From a checkpoint of a small image embedding model.
Model: arch convnext, activation gelu_tanh, patch size [4, 4], widths [80, 160, 320].
Data: trained on simulated fluorescence microscopy of cells, 97500 training examples, 4.5 epochs.
Rows from block 4 of a small image embedding model, named by matrix and row number. Rows with one number belong to one neuron. Each number is 128 + 32 x the weight over its row's rms, rounded and kept within 0 to 255. All counts start at 0. Numbers have three digits each.
After each neuron's rows are labels from the 100 images, of 14976, where the neuron reaches its highest value: "peak on" is the class under the peak. Only what is clearly more common there than usual is listed. The data: simulated fluorescence microscopy of cells.
# fc1: MLP up (model.blocks.4.mlp.fc1.weight, 480x160), inputs 0-159
# fc2: MLP down (model.blocks.4.mlp.fc2.weight, 160x480, transposed), outputs 0-159

fc1.425:112110058117090091175137115168086158128146134120139080110188126117202126121108138143116118112116140179114199147124107178153076077101144096163141089100089112143100084123155143050087135200210123138127150139119125139112162129112140157065120110115132192138157151136083116160164142166133126120179107139095140118058078123124124070139190093093145164110105137138113172113114072162108159149161086111093131136119176182145130109146157112128185101122120085128169107146114144134028136108118177
fc2.425:115112139090069157194132093128098115117119073118143154114077132125148109112076126133153144112127119122087069163100173133167116117097171111149132164126075204080210100073120114130134113122106127160147144166132094156121125151086118108137144089112016161173140126102141156138141123089132094102114130038110083161116158150092167130174117134122112106151155075132134117160163169176118163134128090128162202136157124105126112137176069165099081089170141188168173155105165162140079103138137141
peak on: cytoplasm; nucleus

fc1.81:136138123097106145083160055151173127141145094111179162061113136186164129155157073171072145112154153161108051154108092192138139079144123176113134140134148119068097109105100144132175135137096193115159069091199113100125145138134188156195119098181088119099136132104129085163070141168119133124110139127150149096175169132061121133145127151144159139124130065105117117119126158178089122194153145173157079138138143148125097124124112092072116110109107123113165087084134138056099140145099140
fc2.81:124115122144083162108153166104147128106108139107101122134106184134139093135100129137175166154091139096114103123107122122105154121128202165060130073108097142110114151128151145125128163072112198120136127036120147161127085129102179145135155136163148082164062116081167098147114154127153074113126190045103095120121126155111097124100132146101149137082038108139076238109161139108128131174091084134082131115115132143140153140160149098173146080168135109097089091178125106140150161064155108
peak on: cytoplasm

fc1.236:112131110099124169131180149153148100129174142137108113081172118155120115096191156085108111134121131103129096125096093114131134138084086123215120120126125162115077130139122097197084113131169114170128089126158090128150106090118115170137147139123118129198123148091173129117104155091116105158062115128139099070080126147144103118063172155029096124184136207122136164076131148150146083104148104086121167138089098145185127175152174124195152100101070155201144128109116078171129161140138145
fc2.236:117117167083091085143098108118088112138106121101187152137171147153132069131137126148134108105065141082116145121147096143111170080099127088157081179070113163176102134118162108129149163169161054126083133167113131130151173154131191122078160105108140160144140152148142097141178072137101054179117151126075130195114108143108142100115098113148154088134134111098132059087104096173122166109101084137111100128112144068158158144137151110072172168081084098161168134144156116087065052109142127
peak on: nucleus

fc1.309:099123134158146088197175123082157124150105119092152115122177140093107091138071128135113145134072153138087066129122105094089093149139130102139099170170094099170138169110121092101150206118139122167152152147104163114093066137177063128101087102106141128145122166096221156115134094083127143146132117107141142135114192138068051142072122160171130117130071138108151125149110127158133155149122137168099159132107166080071140109163148176094155158182120160085141125114113150120116079173218140
fc2.309:124137118154167139087116099139099128110167128132147091162119063152176163092090145088153070112129112166161075127075135066116096074137136138127126117133219148160115093118146144117143045145091088122217100117146094096135082183153123146151116115045135100166132131141125097132129165150080124145044170111154147161155065094136159144156145098127156103138129165129160097099167091119133114127168129156167116149103119134078131147129143114146155135136185172118127110081119034079150134103100190
peak on: nucleus

fc1.335:168149083077126136159161131139100118157147130165117165109094130149150130145141070139130080153104107115107207089140118079152084124156140078110149189088140132152144110173180164087141117141108150070042123171163045117176159159120172127101092147070191147129121142097142134159150133103122145175082110071146119105110089147103111117154137113158088100180136063140175107153114083128141133138087126197156135149175153138166107122083085099130145124131099083177076160143133166081059136144133145
fc2.335:150132088140132144109213127150104076048105111065141089127143147124147064105150056154150172124133178117114156129148075150157151117130084127136150163123111096133162077136108084128150097171134159086112141117169173139037137131071141166186167124136115168088167106117159188150142115185190129091147166149128131128098161118110173145181164103139159119134170136154095089149162120119110119103104119133065158047136142125126115092112094123145189136143113121168114097170137111152041147143148120
peak on: cytoplasm

fc1.416:102136134138131121132152123126151106139194122081132183089063175086065121122105191180119176184110094134143145163149151134110130207116117123110112153096142084131146126163140132137172165110107072153145095101069152070172109107121156156097082121089203183120157178156081199113157150105098071113073098106170127144088087158119088109123046112135134142199177146155127144142133160108110109126132146147130116095094122135124134151133121133088109202176097120091115153111073136133097103107121170
fc2.416:147156103101072112158149095122114118060107136114144078096137162123123146122109129090147104099144081128149177111120130112110142136084120124109139110187130103095132142122093124163049088161140076106150116104079138075110165081161159071192119140126172143137186118176122153140133142106046196121146136103127130185091077109159110117142114136178171128136134063139116117131074164055135201159195141134120127073165103075108084102100116106179110113175081081111163119109169131136097177105136098
peak on: nucleus

fc1.64:139153149162117076167156034116093185180096125090107148104148138128120118184141119197093142122099154089096094087143132118143150090191136171146149091110076155160151128142135151151136101078042181102166147128152104126108080075174138126182134076158129121100124091100179066163131111177083075157097142141170171103147150121092117144132142108173143101142166105122101099168112111130067146185100104143098133137180175163124131118165121142110142081095165119125150142143152151051086123143134094
fc2.64:085062158117111165100108141158143171165100056117103179136102172148150109112096077133198129147152137076091126125093138101127126075126121134133110096121122163170072089122119134144122098094099135108164131125141165195093070144103124140094083118101155112115118172097121109149184179168155142159124132141091135093160153131155100101102141122077151096063144129173160174132136138037097140161160103133125137165188088138086141120112162123204131106159197171094101142173163118044133126132145082
peak on: cytoplasm

fc1.314:157110143110120162200106110113178123164130155144170114139137151129061107090085180146195164172093153152081098142091136171162088100141129151129113120103129101122166125120116137119183165101116129147158120139142165080128139108118141172085067143110138159019122117084157084131169153104162091161137135123176129143076140100164057145062123145164101109198120101139113127159124158156160160155083155138118081191121138088095186100092150135154089111118095132091173137085113163132062100138087156
fc2.314:100160133147145099158116153159074132105131157161110130137156092129160126130122162078137129128174147161108128149112156098080094099143199113065117110115158151169089096159141121133147131109085108075125097147087118130150100132157117120198154130123120103160205135140132061121111146121137114030137154123133191115025066077138118113123173111143112057094158105138093124120175151107120134151172109108170104054099167097068079139086131180160103140175133105120126131152123104119147169054081122
peak on: nucleus